Rows from block 4, named by matrix and row number. Each number is 50 + 15 x the weight over its row's rms, rounded and kept within 0 to 99. All counts start at 0. After the name is the row's rms in percent of the matrix's.
# short0: shortcut pointwise conv, stride 2 (model.blocks.4.short.0.weight, 432x288x1x1), inputs 144-287
short0.236 107:30 53 58 48 53 59 40 65 50 37 54 58 53 34 72 61 39 69 61 34 45 53 49 54 69 42 28 55 56 49 24 37 98 89 54 41 44 52 50 58 58 51 65 29 67 58 60 47 37 30 47 54 56 60 68 20 42 52 61 58 50 77 65 22 50 46 94 50 55 60 58 66 47 25 50 58 41 51 37 47 49 38 25 54 68 46 67 63 91 63 71 70 56 57 47 45 35 70 32 61 54 37 73 46 84 58 30 47 25 37 50 36 34 51 59 51 58 39 49 49 54 58 42 39 54 45 09 69 68 37 67 55 75 50 35 55 43 77 54 52 43 44 42 48
short0.237 093:46 45 41 61 50 12 51 70 56 70 49 56 45 30 71 57 50 56 42 49 87 44 34 42 47 18 49 59 50 30 57 45 60 33 60 49 60 31 44 40 51 25 72 26 41 49 44 47 70 50 41 38 66 60 49 71 54 47 54 44 40 28 43 38 54 55 47 55 67 75 64 82 55 30 40 72 67 45 58 26 47 28 47 39 59 58 53 49 58 58 43 29 84 67 64 77 27 66 23 57 91 41 39 44 62 78 48 63 64 35 56 63 41 61 60 55 45 25 42 47 31 15 63 23 36 40 50 65 59 65 35 59 49 60 34 53 24 07 70 69 28 40 46 19
short0.238 096:41 52 47 38 49 19 36 68 19 61 46 46 35 54 23 35 31 61 26 41 56 33 18 52 67 40 67 52 22 42 65 35 43 55 50 46 83 45 68 69 60 64 51 66 60 63 36 58 49 47 40 49 52 42 33 51 47 37 61 56 51 69 57 25 48 69 27 43 53 51 45 30 51 47 35 37 66 45 36 52 43 32 45 34 71 52 45 41 44 34 23 15 34 50 46 50 34 56 46 38 50 39 36 33 56 70 61 45 51 23 50 49 85 34 63 65 34 26 65 42 48 51 64 51 65 53 74 50 50 49 42 38 53 41 61 32 41 49 16 22 37 42 48 39
short0.239 105:56 61 59 67 48 57 47 32 56 47 38 49 35 40 63 47 71 59 37 49 67 27 55 43 57 56 64 33 29 53 49 29 26 60 27 44 49 35 77 69 31 44 52 48 62 53 50 46 50 46 67 39 42 46 44 53 66 72 53 44 77 54 66 45 64 61 47 46 78 49 75 41 48 46 35 23 54 09 46 83 28 35 64 41 34 85 78 53 23 44 53 53 48 62 41 49 47 54 68 71 45 53 37 73 14 21 52 54 75 38 49 48 37 28 53 20 51 65 60 61 54 35 70 62 69 60 42 47 53 61 29 68 41 46 27 55 38 13 37 73 54 61 49 25
short0.240 110:60 48 54 65 74 55 40 66 58 34 44 66 44 58 63 40 55 62 64 16 68 64 56 51 47 51 42 30 44 56 43 36 21 40 78 51 55 77 65 57 52 34 45 43 58 63 44 72 35 74 56 53 33 48 52 40 49 45 51 33 58 60 29 43 44 54 25 50 52 62 51 52 68 73 24 21 57 17 49 52 39 55 40 38 19 63 78 43 32 61 73 34 53 53 72 24 67 55 47 41 56 70 82 35 65 37 54 52 67 61 35 55 50 60 59 68 55 09 47 20 46 60 56 55 31 44 45 56 56 53 33 64 24 55 41 23 73 40 47 46 45 30 51 61
short0.241 097:60 61 43 35 48 36 65 90 66 74 53 48 40 55 25 73 24 37 60 39 36 54 51 47 62 50 25 47 42 43 60 20 61 71 69 53 54 16 05 47 72 50 71 22 72 41 85 12 42 61 35 43 56 34 33 66 40 50 33 41 18 24 28 43 67 51 48 30 30 23 53 42 48 42 70 56 64 40 50 29 45 84 59 36 66 49 45 68 44 58 57 30 66 42 54 43 40 60 48 26 69 74 39 26 68 56 33 45 48 19 30 58 23 50 38 46 74 49 47 62 46 33 43 56 30 61 61 41 39 18 48 39 40 49 74 28 48 48 60 26 39 60 78 43
short0.242 094:29 51 47 44 41 46 53 76 36 31 23 34 44 36 40 50 35 56 54 57 34 38 34 41 37 38 76 17 47 43 43 37 63 62 31 75 29 31 64 49 30 55 59 57 75 59 91 60 48 33 51 36 48 59 60 69 39 47 99 19 82 67 28 58 45 38 30 62 79 71 31 77 45 39 28 21 36 56 43 45 50 72 68 45 76 40 64 47 32 36 50 42 45 48 55 30 54 31 63 66 44 58 26 44 40 36 71 42 50 50 57 36 41 52 81 30 54 43 59 38 61 35 48 53 88 45 73 42 24 46 37 33 50 48 50 81 58 60 38 35 30 40 57 37
short0.243 104:30 58 72 44 53 36 36 60 36 50 38 35 73 83 65 54 73 27 41 47 36 51 55 57 52 47 42 32 65 49 46 57 47 51 46 55 33 56 59 55 39 32 39 61 41 30 90 25 43 45 62 63 80 48 50 48 46 57 72 30 21 19 23 11 26 42 51 38 38 43 47 00 59 27 57 57 48 51 35 58 69 39 52 63 44 43 57 35 63 84 39 15 34 66 51 48 39 62 62 34 35 61 49 43 45 53 35 34 56 35 56 52 60 49 53 57 66 51 59 56 44 27 55 46 77 00 48 49 58 50 69 61 53 52 73 63 51 30 51 20 56 47 28 35
short0.244 104:63 39 58 77 49 75 38 57 26 52 23 62 42 61 34 71 58 28 59 65 38 50 52 37 61 62 32 64 21 60 60 44 62 56 56 58 57 72 46 63 44 32 65 48 55 61 54 47 59 54 61 53 70 76 59 83 22 09 50 41 49 49 52 57 56 48 50 17 47 45 49 52 47 61 53 51 42 43 77 42 55 59 53 13 41 38 52 51 42 52 43 48 59 52 46 65 43 62 41 78 48 34 88 44 37 76 19 70 54 40 61 54 41 77 50 51 79 39 44 65 58 94 71 49 35 47 42 44 55 77 49 40 55 71 57 63 50 25 73 72 67 55 49 20
short0.245 105:26 50 75 75 36 37 33 72 39 37 41 37 60 29 57 67 50 26 33 43 41 42 55 53 68 38 62 32 59 53 51 53 85 38 27 37 51 40 39 74 53 71 57 40 45 41 62 35 41 37 58 84 50 48 58 33 59 63 53 53 41 27 20 50 57 82 47 47 22 70 46 45 44 60 39 33 61 41 42 53 32 32 57 33 28 52 52 55 70 48 44 60 64 49 32 44 50 53 36 43 32 41 60 95 46 45 71 51 63 40 38 45 48 26 73 55 44 54 53 31 62 58 46 71 76 26 48 48 87 52 66 54 47 52 63 49 49 53 51 26 37 69 33 53
short0.246 099:55 59 53 34 66 42 50 62 53 39 32 44 53 65 12 57 48 47 62 44 44 33 64 48 47 59 54 23 61 36 50 79 60 58 22 46 54 62 56 48 64 67 34 52 29 47 69 51 49 43 24 39 37 60 84 36 51 56 46 40 84 65 63 23 36 53 52 66 56 70 69 63 29 56 58 68 27 53 77 36 29 60 30 60 36 42 45 50 46 54 48 41 36 48 70 49 38 52 56 44 20 65 66 50 49 35 56 19 62 55 56 51 38 51 60 48 50 67 64 27 42 62 46 39 59 48 40 37 47 19 35 51 55 44 39 43 60 38 22 48 55 33 57 32
short0.247 105:62 58 11 59 18 63 49 44 61 56 58 25 57 52 60 44 36 37 58 49 31 61 42 78 29 40 44 42 59 25 52 32 60 60 47 30 85 38 47 61 66 46 51 58 81 43 66 63 82 38 38 69 23 71 24 38 59 19 53 51 50 42 42 66 41 63 52 39 36 60 32 54 51 38 46 54 18 39 47 68 35 06 75 43 52 61 64 41 61 59 23 27 11 65 45 61 48 75 33 26 55 39 44 81 33 38 20 52 48 52 40 53 41 57 46 26 67 32 52 39 58 62 40 47 44 60 37 53 41 32 47 53 55 44 45 76 41 40 66 49 65 53 54 83
short0.248 101:37 60 71 37 60 65 35 50 52 53 23 48 68 63 45 61 27 07 49 63 36 34 20 75 51 55 61 28 45 62 35 86 63 60 57 51 51 41 45 48 50 42 51 54 35 29 26 30 41 50 36 47 57 60 73 45 84 62 56 56 46 65 68 59 45 65 51 63 71 54 57 30 62 68 53 43 53 18 39 53 40 56 42 51 50 62 43 49 46 48 44 26 20 29 48 22 46 51 20 41 33 48 73 81 36 66 45 26 64 30 61 38 37 48 44 44 56 55 30 44 34 38 48 60 56 40 57 40 15 36 62 28 41 25 28 42 64 36 78 55 74 55 45 35
short0.249 095:51 39 51 34 51 41 51 45 71 44 55 39 52 52 99 59 53 45 59 45 58 49 34 59 54 46 70 56 63 12 29 32 47 58 20 30 41 63 61 38 56 53 23 47 33 60 47 37 53 79 31 59 52 70 37 57 43 47 44 39 53 40 85 33 64 74 52 35 31 61 59 31 64 47 63 52 76 55 71 51 41 76 67 44 23 31 25 51 40 54 57 08 66 72 32 48 65 21 50 53 62 61 42 35 42 57 61 59 43 66 56 70 58 23 57 55 48 63 45 58 32 62 51 36 54 61 42 48 50 59 45 56 53 54 55 36 41 54 22 40 42 37 51 49
short0.250 103:82 40 56 35 38 51 60 60 25 80 33 59 57 44 48 30 25 53 43 31 40 59 31 37 54 80 44 49 76 45 62 49 39 81 49 37 70 45 47 37 21 67 63 35 58 43 65 64 43 79 56 50 29 57 27 53 43 57 52 48 60 58 31 47 11 54 44 49 41 78 24 56 56 37 56 22 72 59 52 58 40 54 63 77 39 46 41 33 66 29 52 35 34 44 40 54 53 36 38 54 30 71 41 49 39 53 30 53 62 62 52 46 51 48 53 33 20 32 40 33 35 76 45 67 37 52 48 31 20 47 38 06 57 46 47 34 63 31 61 66 67 46 51 62
short0.251 097:60 53 54 38 40 47 40 50 52 38 41 40 38 66 45 47 46 38 42 67 74 52 55 26 47 56 23 64 58 56 47 53 41 56 40 31 42 50 41 38 48 36 52 36 54 73 36 39 57 57 55 33 65 75 38 71 66 39 70 58 48 55 38 25 32 68 28 48 24 48 45 63 26 60 67 58 68 45 43 34 38 56 31 47 47 52 70 35 31 36 60 46 95 31 64 44 59 63 30 47 36 46 47 74 50 29 22 44 65 70 41 49 45 24 50 52 69 20 43 56 65 51 44 53 63 34 18 75 61 66 54 53 66 41 65 33 52 42 68 79 60 49 67 69
short0.252 102:55 41 38 31 78 37 58 48 49 40 48 39 52 67 31 47 50 36 53 56 41 43 51 00 74 33 23 51 55 45 58 41 50 65 33 54 54 66 46 73 23 53 52 49 64 61 64 46 62 53 71 37 52 35 51 47 36 51 31 34 45 69 61 46 41 63 63 74 34 53 41 44 58 66 45 49 34 57 46 55 46 37 51 53 35 59 40 65 49 48 38 73 43 73 68 81 33 50 73 39 58 56 51 85 32 49 37 67 72 44 53 65 84 39 49 46 44 28 40 39 72 45 72 46 87 57 59 72 52 41 63 59 53 59 74 56 58 43 53 18 38 53 63 49
short0.253 096:71 63 45 29 70 51 41 65 35 51 32 47 34 50 04 60 63 49 26 49 51 53 73 49 34 44 46 61 36 39 73 45 70 22 45 37 51 32 18 39 53 64 43 58 48 41 61 22 57 45 44 45 66 34 50 62 46 48 41 55 44 50 38 73 46 67 59 52 74 54 49 57 55 42 61 60 44 51 39 63 46 49 53 46 85 27 39 58 53 51 50 39 47 24 69 71 71 57 52 68 43 38 26 56 48 58 50 50 56 43 54 65 40 39 79 61 31 69 16 43 54 56 61 53 42 32 44 45 45 49 31 40 79 47 56 58 37 65 42 70 42 59 76 51
short0.254 093:85 26 37 09 22 48 45 61 35 42 53 47 68 48 49 48 42 57 14 26 66 42 51 69 53 47 46 46 67 80 17 27 35 61 68 46 49 46 50 56 56 46 51 49 35 51 52 21 38 31 58 49 62 49 72 29 60 83 50 66 36 45 45 54 50 47 28 58 54 41 34 44 45 59 46 41 59 44 36 45 42 43 52 42 77 58 33 43 34 37 47 64 16 83 73 20 38 37 24 40 32 49 60 52 76 18 29 64 44 13 55 45 30 56 75 38 52 24 52 20 36 54 67 54 61 39 52 32 66 63 63 53 72 52 54 50 76 53 52 41 50 43 58 59
short0.255 114:76 38 50 60 64 71 46 59 51 38 58 51 61 54 61 28 34 30 61 45 30 40 35 40 40 47 33 55 88 53 40 47 64 34 35 32 46 51 67 52 42 48 57 34 78 56 54 61 35 32 26 26 54 33 63 49 64 44 61 36 48 17 84 59 38 46 50 49 22 21 26 17 41 69 73 47 38 49 52 54 64 47 54 57 39 51 75 83 27 54 43 72 47 40 57 29 49 60 33 52 62 58 42 33 67 37 89 49 49 35 60 65 40 53 49 48 65 42 59 44 48 18 56 64 45 34 26 64 34 65 50 61 33 40 37 69 41 30 44 76 19 47 63 45
short0.256 099:29 25 49 53 52 45 59 66 56 57 46 49 43 50 44 50 64 43 52 40 78 35 81 40 99 72 62 51 37 49 45 52 43 52 67 67 55 23 40 36 35 72 58 37 54 75 47 45 48 62 63 53 37 62 73 62 16 54 50 35 52 51 46 45 30 57 65 59 41 46 56 50 71 54 26 76 53 40 16 48 60 35 12 71 59 27 32 51 50 63 60 48 46 54 24 54 33 56 34 36 33 53 47 40 59 43 47 58 40 46 28 58 49 60 57 38 40 51 41 42 59 38 55 66 32 55 42 60 91 46 52 56 44 48 23 62 49 40 51 64 62 43 53 61
short0.257 099:74 42 61 67 44 78 52 14 44 48 43 67 33 42 46 49 43 31 38 17 47 47 51 61 48 34 56 38 43 94 33 50 56 49 78 53 16 34 38 34 43 57 54 49 42 22 46 61 53 39 57 68 69 34 48 69 21 51 55 48 59 85 63 66 34 66 54 56 47 69 47 69 29 54 74 78 55 53 45 42 62 44 55 39 45 64 33 51 40 47 22 41 60 61 19 35 35 44 38 54 34 47 50 50 42 59 60 42 52 47 54 71 37 38 57 32 47 45 36 48 58 46 50 75 62 28 64 54 69 42 39 49 65 51 17 37 27 37 65 54 52 33 64 32
short0.258 108:65 47 88 38 41 35 44 65 37 33 47 32 60 61 33 33 76 48 55 63 39 30 48 53 63 25 55 43 15 21 36 56 38 70 57 55 49 43 31 63 36 38 61 34 55 58 59 57 48 63 50 38 58 37 33 45 66 81 43 51 66 39 54 88 58 34 38 46 49 59 42 43 56 62 49 45 06 41 62 45 20 46 68 32 65 17 86 62 27 39 61 41 43 25 55 48 42 50 49 38 44 55 81 42 42 47 60 43 40 62 37 54 48 41 25 52 58 52 34 58 58 15 24 73 64 58 63 55 49 69 55 54 53 50 50 67 40 56 47 47 64 69 62 85
short0.259 096:41 38 66 34 59 58 56 37 43 62 68 68 35 46 51 59 66 45 68 42 35 70 44 21 31 25 51 54 65 38 51 71 27 32 50 67 49 57 63 42 75 64 27 48 43 67 40 27 64 51 53 61 56 34 56 93 44 40 57 59 59 47 57 53 44 44 67 42 63 27 55 47 58 48 43 65 31 69 34 57 56 38 35 46 46 46 53 39 78 51 64 54 52 41 74 33 59 23 27 52 32 66 44 48 47 54 55 63 75 51 75 30 58 58 53 47 41 52 49 59 75 66 93 37 69 47 41 49 66 50 53 93 52 59 30 36 58 76 79 39 49 66 49 43
short0.260 109:50 51 63 56 37 61 33 57 67 49 65 70 52 29 62 29 71 40 30 43 77 57 44 56 53 49 55 66 52 37 32 59 38 66 55 28 24 51 56 49 95 49 59 83 37 25 95 35 31 99 44 38 30 68 58 23 40 44 48 66 54 46 31 59 49 29 46 44 42 23 32 61 17 51 67 44 49 64 54 60 37 51 33 49 36 60 36 47 64 51 73 55 73 42 34 45 39 64 58 51 36 67 88 64 87 41 59 54 67 29 36 33 43 84 42 55 66 04 30 59 38 44 37 53 32 64 43 50 44 53 60 79 40 57 51 40 23 80 68 52 52 51 48 61
short0.261 098:44 53 58 77 33 28 58 59 52 34 72 39 72 72 45 46 35 45 43 65 31 44 43 54 39 19 46 49 37 44 73 33 44 52 65 52 54 40 49 53 69 29 49 43 38 33 31 25 37 64 54 75 66 65 11 60 58 52 50 69 23 38 66 49 80 57 52 71 63 46 35 68 52 50 47 52 55 31 47 27 48 41 60 58 53 56 41 45 47 34 36 43 25 62 36 49 58 43 30 59 54 50 40 62 56 48 79 55 38 32 49 81 62 22 54 64 45 53 27 11 55 48 73 60 48 48 30 49 65 40 60 68 33 82 43 68 61 39 63 41 42 82 30 34
short0.262 103:58 31 57 50 70 50 37 90 51 72 40 51 65 82 16 43 61 87 61 43 81 60 39 51 70 28 50 26 42 35 65 59 38 36 61 36 63 46 46 61 35 25 60 63 42 60 90 58 39 74 76 65 29 38 58 42 39 44 59 55 74 68 57 58 29 44 37 44 57 68 47 31 73 46 60 28 48 43 67 58 46 49 66 45 63 46 58 46 54 00 09 70 56 41 60 38 55 45 62 45 54 45 71 39 45 35 49 26 25 45 38 44 66 50 86 37 14 45 50 21 51 39 52 50 46 48 38 42 42 37 64 55 27 40 39 30 43 38 49 50 37 21 37 34
short0.263 108:32 60 58 58 49 41 48 79 34 56 50 58 30 54 47 59 36 35 58 47 58 70 36 57 50 64 65 39 65 59 55 35 71 66 46 20 68 51 61 05 76 63 36 34 40 29 39 31 44 48 50 58 52 41 59 38 35 58 65 58 46 49 55 48 26 50 27 60 37 59 51 82 68 47 67 63 38 51 81 63 38 58 24 24 59 44 37 78 65 53 39 47 80 53 46 51 65 30 66 23 67 45 31 67 63 48 45 44 24 44 26 41 37 38 62 56 56 60 55 49 76 38 52 41 45 40 15 66 69 64 50 65 52 39 51 58 64 58 56 42 59 48 67 63
short0.264 096:25 41 42 28 83 41 72 18 44 43 53 95 44 38 52 46 54 18 41 50 78 26 52 51 63 56 76 02 54 45 72 52 40 59 38 40 67 48 44 43 42 67 21 43 72 52 61 42 48 49 39 30 38 40 40 44 43 62 60 77 31 22 43 65 77 56 60 59 64 56 67 66 66 62 60 46 52 57 67 51 58 33 48 32 44 12 13 39 55 56 58 37 69 48 40 72 32 33 54 33 40 47 37 45 57 65 67 65 62 30 58 51 44 51 49 39 45 35 39 48 40 52 50 48 39 47 42 64 66 55 47 85 30 59 43 43 49 25 50 47 36 37 50 39
short0.265 097:44 47 57 81 81 47 50 32 62 45 49 51 39 20 40 65 35 61 19 37 94 73 59 40 46 61 33 61 39 56 44 57 52 42 61 74 65 44 41 55 68 55 57 33 32 31 63 39 36 18 60 67 64 42 61 55 51 51 39 41 50 33 35 38 46 40 58 41 66 81 56 73 58 53 63 49 57 55 57 33 49 28 46 43 29 31 66 60 39 38 34 38 64 69 56 52 67 56 32 55 30 72 57 66 76 64 44 88 65 41 46 36 50 84 43 49 51 33 71 34 29 40 44 78 88 42 53 55 43 38 45 34 55 77 70 42 46 48 64 35 54 62 50 65
short0.266 098:57 40 41 44 46 29 66 65 43 37 60 59 37 64 32 70 42 14 42 56 86 36 50 32 49 41 84 21 26 52 46 42 46 23 36 68 27 25 70 74 56 51 44 37 54 47 51 44 23 23 35 40 42 49 48 40 38 41 71 49 65 58 35 57 60 45 45 17 63 46 39 34 44 44 54 50 23 64 52 31 50 62 54 38 31 45 09 39 39 62 48 31 55 42 29 40 75 52 64 73 65 61 65 35 53 59 63 69 74 40 58 35 64 45 80 67 53 63 72 43 53 40 34 53 47 32 48 24 54 34 64 38 29 33 25 65 43 37 60 48 51 79 56 36
short0.267 097:63 40 55 32 47 33 60 64 39 55 24 42 35 72 74 20 50 45 79 29 64 35 59 23 45 57 54 52 49 27 46 52 67 56 44 40 38 71 33 43 44 45 59 31 50 52 53 32 76 30 53 59 29 34 58 21 14 40 21 33 66 54 32 62 51 00 50 57 53 40 36 68 43 54 35 50 45 47 30 58 56 52 48 46 46 40 62 72 60 23 46 55 43 48 57 57 37 32 51 38 19 59 45 45 56 67 26 37 21 51 25 59 46 77 47 57 71 79 49 32 73 54 47 50 56 51 65 58 41 66 47 31 56 55 27 48 96 28 44 14 47 65 49 43
short0.268 100:63 87 61 59 51 61 47 63 70 91 55 51 69 42 44 36 37 51 54 25 71 55 66 60 47 54 51 75 52 65 56 27 19 48 44 57 52 59 66 54 51 49 38 37 38 50 83 64 48 48 54 40 38 36 61 35 74 54 61 57 50 54 67 34 47 50 47 42 41 42 47 76 73 64 24 46 42 38 61 51 74 53 75 53 51 68 82 54 58 49 87 74 44 63 25 44 73 56 64 77 41 42 28 48 51 58 63 61 64 58 38 24 62 14 44 62 65 49 38 56 38 51 52 43 69 69 53 68 48 48 57 53 56 44 46 59 29 44 45 60 39 55 22 58
short0.269 100:78 69 67 36 43 38 49 40 69 50 48 43 58 35 66 20 38 50 45 61 55 29 54 38 52 47 55 54 30 00 61 64 37 63 43 44 53 37 66 29 49 41 64 52 30 43 65 57 62 39 46 63 61 45 48 48 32 56 33 24 28 43 24 39 50 76 42 80 28 54 39 51 57 36 59 35 52 51 63 42 54 56 75 50 61 50 53 52 38 38 77 38 42 31 70 63 69 58 42 09 60 60 38 73 52 33 62 68 34 56 40 77 71 47 48 37 45 45 38 39 44 55 73 66 65 56 48 24 62 53 53 59 48 31 41 32 29 40 51 35 68 35 56 60
short0.270 103:82 50 52 53 61 25 45 74 45 69 41 57 45 27 48 66 49 47 59 49 13 52 36 45 58 55 23 63 55 61 77 47 48 49 55 13 43 43 56 45 82 68 49 47 24 47 50 73 70 53 49 31 69 50 64 38 26 62 34 65 61 44 64 47 49 55 41 50 54 59 64 74 55 69 72 56 36 59 72 81 51 43 38 33 43 36 32 28 25 45 49 49 43 59 41 29 94 34 54 41 42 27 54 36 42 44 44 64 60 40 57 43 29 49 42 49 59 91 22 47 46 49 47 34 71 25 53 44 67 53 43 38 26 44 26 62 29 53 59 48 52 24 68 50
short0.271 091:35 63 54 47 39 46 42 49 24 80 25 49 60 59 69 39 46 40 38 25 32 55 65 80 63 59 53 51 50 69 24 46 33 40 35 54 72 60 56 36 60 57 59 34 59 37 34 48 42 28 55 16 56 57 58 42 47 46 48 47 46 47 58 68 96 45 91 48 48 49 47 28 54 35 31 59 59 41 56 55 27 34 97 73 39 58 40 49 35 81 74 31 31 51 11 48 51 25 50 56 43 43 63 45 45 62 68 91 43 59 37 42 90 57 48 46 49 50 38 60 41 78 38 60 54 69 65 46 46 81 72 56 45 71 54 55 48 45 81 33 61 55 55 26
short0.272 104:46 71 67 57 58 54 41 29 66 54 36 49 36 56 64 47 38 55 56 64 42 46 58 55 58 58 56 38 44 26 24 33 55 45 69 57 49 05 55 56 45 55 73 79 47 64 49 62 57 62 75 33 65 61 33 39 32 28 82 39 40 43 51 64 45 62 79 77 44 22 51 42 12 95 40 50 61 47 76 35 62 36 55 45 20 11 44 36 40 27 64 54 30 28 50 35 58 54 46 45 41 37 71 61 61 19 47 27 48 44 47 30 78 50 39 36 59 50 58 54 38 44 20 37 28 62 32 38 41 45 49 56 32 46 35 49 60 40 53 43 38 24 48 40
short0.273 082:46 33 53 21 32 45 42 44 64 44 77 53 56 45 46 49 44 41 47 46 20 45 55 07 36 27 45 21 27 44 40 32 19 51 53 39 48 47 33 52 47 29 43 54 44 66 16 39 38 15 62 28 49 37 51 40 49 44 56 69 53 77 43 56 52 55 68 46 81 49 28 69 69 57 61 38 45 27 57 50 64 54 48 40 99 41 41 46 44 55 39 33 48 48 40 38 60 54 36 79 68 39 42 40 29 41 24 44 39 28 48 59 41 60 55 65 68 41 94 63 49 44 50 70 49 52 60 76 53 50 44 52 56 07 57 43 33 33 35 64 42 62 55 42
short0.274 108:47 43 55 74 38 43 51 41 57 32 39 62 67 43 78 45 41 68 38 25 41 51 48 63 75 38 37 52 47 69 64 64 26 56 36 61 55 43 45 45 79 59 77 26 71 46 46 71 39 53 42 39 45 67 13 39 42 49 52 66 49 35 41 58 42 69 56 38 53 36 31 11 34 33 40 55 31 63 52 58 52 49 51 82 07 69 34 56 59 53 28 58 30 31 33 64 50 61 53 50 62 50 44 45 47 53 44 33 21 67 44 24 64 16 49 67 55 44 59 42 60 40 16 36 48 52 35 67 58 49 35 27 42 50 52 40 47 54 68 49 27 74 62 58
short0.275 104:60 31 45 49 66 60 42 25 42 47 55 29 33 44 61 52 33 66 62 42 30 25 52 54 62 38 54 48 40 18 52 43 24 50 51 56 55 52 52 47 47 32 71 67 56 28 28 71 23 38 47 63 28 41 35 35 68 53 62 55 31 51 71 52 32 37 34 43 87 71 61 56 54 30 56 63 56 64 69 42 38 32 50 47 77 24 17 62 52 21 64 32 27 40 49 47 59 47 54 55 73 47 60 34 46 37 66 62 36 39 43 47 41 57 92 23 70 65 68 13 36 45 45 51 49 33 51 23 37 45 53 35 58 26 65 49 79 71 20 32 28 55 33 59
short0.276 101:34 75 51 42 47 43 24 51 51 28 57 73 60 59 63 60 38 60 58 35 31 54 42 67 49 74 22 67 73 49 71 54 47 51 51 39 41 17 48 57 38 35 60 55 78 32 60 35 38 47 35 51 76 52 61 38 52 31 58 45 29 48 45 66 44 64 71 51 47 65 39 55 73 58 55 65 49 42 62 74 61 53 49 49 31 70 41 69 29 14 44 50 58 51 38 49 50 31 45 32 27 51 30 47 81 87 34 50 61 54 78 61 58 35 70 54 51 56 39 38 38 50 33 42 44 48 49 77 44 64 56 49 53 74 44 37 46 45 54 40 56 62 53 77
short0.277 094:42 58 37 56 58 48 50 39 38 54 32 78 47 28 63 66 49 36 72 46 44 40 26 29 55 72 36 55 44 28 56 45 30 72 70 61 47 32 53 31 42 56 67 77 60 35 38 65 62 43 32 53 87 49 48 58 72 39 72 66 32 70 51 66 81 59 49 44 52 57 61 52 60 47 36 74 42 26 53 43 66 39 46 38 57 52 61 62 53 39 66 46 45 45 85 70 73 56 47 77 69 46 29 39 47 78 34 48 52 40 30 32 28 14 71 48 50 36 70 38 28 37 82 42 41 29 55 48 31 55 61 77 57 82 63 39 63 39 65 40 54 66 56 31
short0.278 087:76 21 53 50 41 32 32 42 58 56 25 37 62 44 63 48 69 71 82 59 40 52 53 58 54 79 70 62 70 89 30 59 26 42 47 59 62 40 70 48 52 29 42 57 52 58 53 60 44 37 49 60 53 37 40 59 60 22 54 83 14 55 65 54 53 60 56 54 39 65 68 38 36 52 54 52 24 51 65 43 30 48 60 44 52 43 33 43 43 76 80 51 69 62 35 67 80 60 40 45 58 42 49 57 25 36 52 68 61 69 57 58 37 24 42 18 39 41 60 38 71 44 36 39 35 54 40 68 29 46 43 30 28 68 40 34 14 38 38 49 50 60 40 54
short0.279 106:53 64 50 60 49 51 05 69 49 49 38 45 53 58 51 41 38 21 57 57 47 47 41 53 33 17 40 59 22 81 46 49 57 35 47 36 32 46 52 46 50 74 70 42 41 35 53 75 46 40 42 45 57 53 68 49 47 56 25 56 36 57 42 56 42 47 75 86 59 40 34 81 70 45 34 21 71 51 20 51 64 45 49 33 67 88 55 62 40 50 50 46 20 36 29 22 43 38 45 34 68 50 46 50 26 56 30 66 26 26 49 60 49 62 66 19 57 26 47 50 41 19 52 43 38 23 58 73 32 51 53 40 51 43 45 59 39 48 39 79 71 64 61 66
short0.280 096:58 64 66 35 58 50 78 69 36 52 53 37 77 26 46 47 69 63 28 67 64 55 48 39 54 47 40 48 58 46 53 70 61 61 55 60 57 45 53 46 37 50 40 33 47 43 54 51 43 51 41 45 48 34 36 35 18 68 55 60 39 45 59 37 50 26 67 55 57 24 63 29 46 58 41 46 52 40 51 13 49 37 55 43 62 45 25 52 40 59 31 61 44 51 69 29 51 32 56 37 43 55 53 44 43 34 27 62 67 10 11 49 57 75 66 43 41 74 48 40 59 55 50 58 54 30 44 66 44 41 40 29 61 46 53 26 39 51 54 66 35 55 67 69
short0.281 092:54 31 69 49 68 30 38 70 32 46 28 44 52 44 46 50 56 60 65 59 48 54 35 73 34 45 64 56 55 43 33 59 80 39 25 69 63 59 37 47 34 44 87 61 46 53 48 44 52 57 26 34 56 30 27 82 54 66 23 60 47 34 55 29 68 28 37 15 86 79 29 47 49 55 54 50 48 55 39 45 38 48 54 63 81 53 32 34 35 37 50 41 62 73 43 72 68 35 22 39 74 13 56 39 65 66 66 57 56 45 42 45 53 45 36 79 41 17 47 73 52 35 36 52 45 28 62 59 63 41 29 57 62 50 33 39 62 41 76 32 52 88 59 49
short0.282 110:62 41 49 68 16 44 39 61 71 38 21 72 51 64 35 17 48 72 39 41 32 40 47 51 41 46 56 54 50 43 43 94 62 66 51 63 69 24 86 45 64 54 43 45 46 67 47 29 40 18 61 79 55 79 37 47 16 60 39 46 36 40 36 69 56 19 55 36 52 44 55 54 68 75 45 22 65 55 52 78 60 40 54 41 38 29 41 21 65 19 41 66 39 55 33 88 59 48 47 44 39 45 35 36 64 36 78 44 51 32 57 47 84 38 40 43 48 53 83 42 46 74 37 38 55 26 53 61 48 51 56 48 47 46 06 34 21 27 36 45 52 38 40 46
short0.283 102:51 78 64 50 42 32 45 67 57 56 42 50 42 59 58 36 24 66 50 59 23 25 58 57 71 65 29 51 37 59 55 39 77 66 69 49 44 58 47 52 40 47 12 29 55 72 43 58 81 55 44 41 60 41 53 52 57 49 68 41 42 45 51 29 41 39 62 46 47 51 36 71 29 41 36 27 72 36 42 67 47 19 59 57 83 53 51 48 58 38 75 37 36 61 87 43 52 58 34 50 55 59 69 36 62 46 61 25 39 34 35 44 74 57 75 25 37 44 74 40 17 42 60 14 69 56 19 16 40 34 55 55 52 42 35 11 66 39 37 31 43 56 46 39
short0.284 102:57 45 69 79 46 53 51 51 66 73 20 45 49 74 50 63 51 45 59 20 38 57 46 35 22 63 45 28 57 44 39 60 59 54 32 53 56 38 47 45 78 65 47 45 40 22 64 46 55 32 91 63 65 38 38 57 66 61 84 37 26 75 65 54 27 66 57 29 56 39 46 45 48 35 44 36 42 51 42 37 47 64 37 62 14 14 47 30 22 41 45 41 65 62 69 36 45 57 58 64 25 37 42 54 31 55 19 44 43 43 40 43 56 71 38 39 56 49 56 59 60 56 56 35 75 56 63 26 65 14 51 35 41 47 53 48 41 57 32 32 64 39 36 36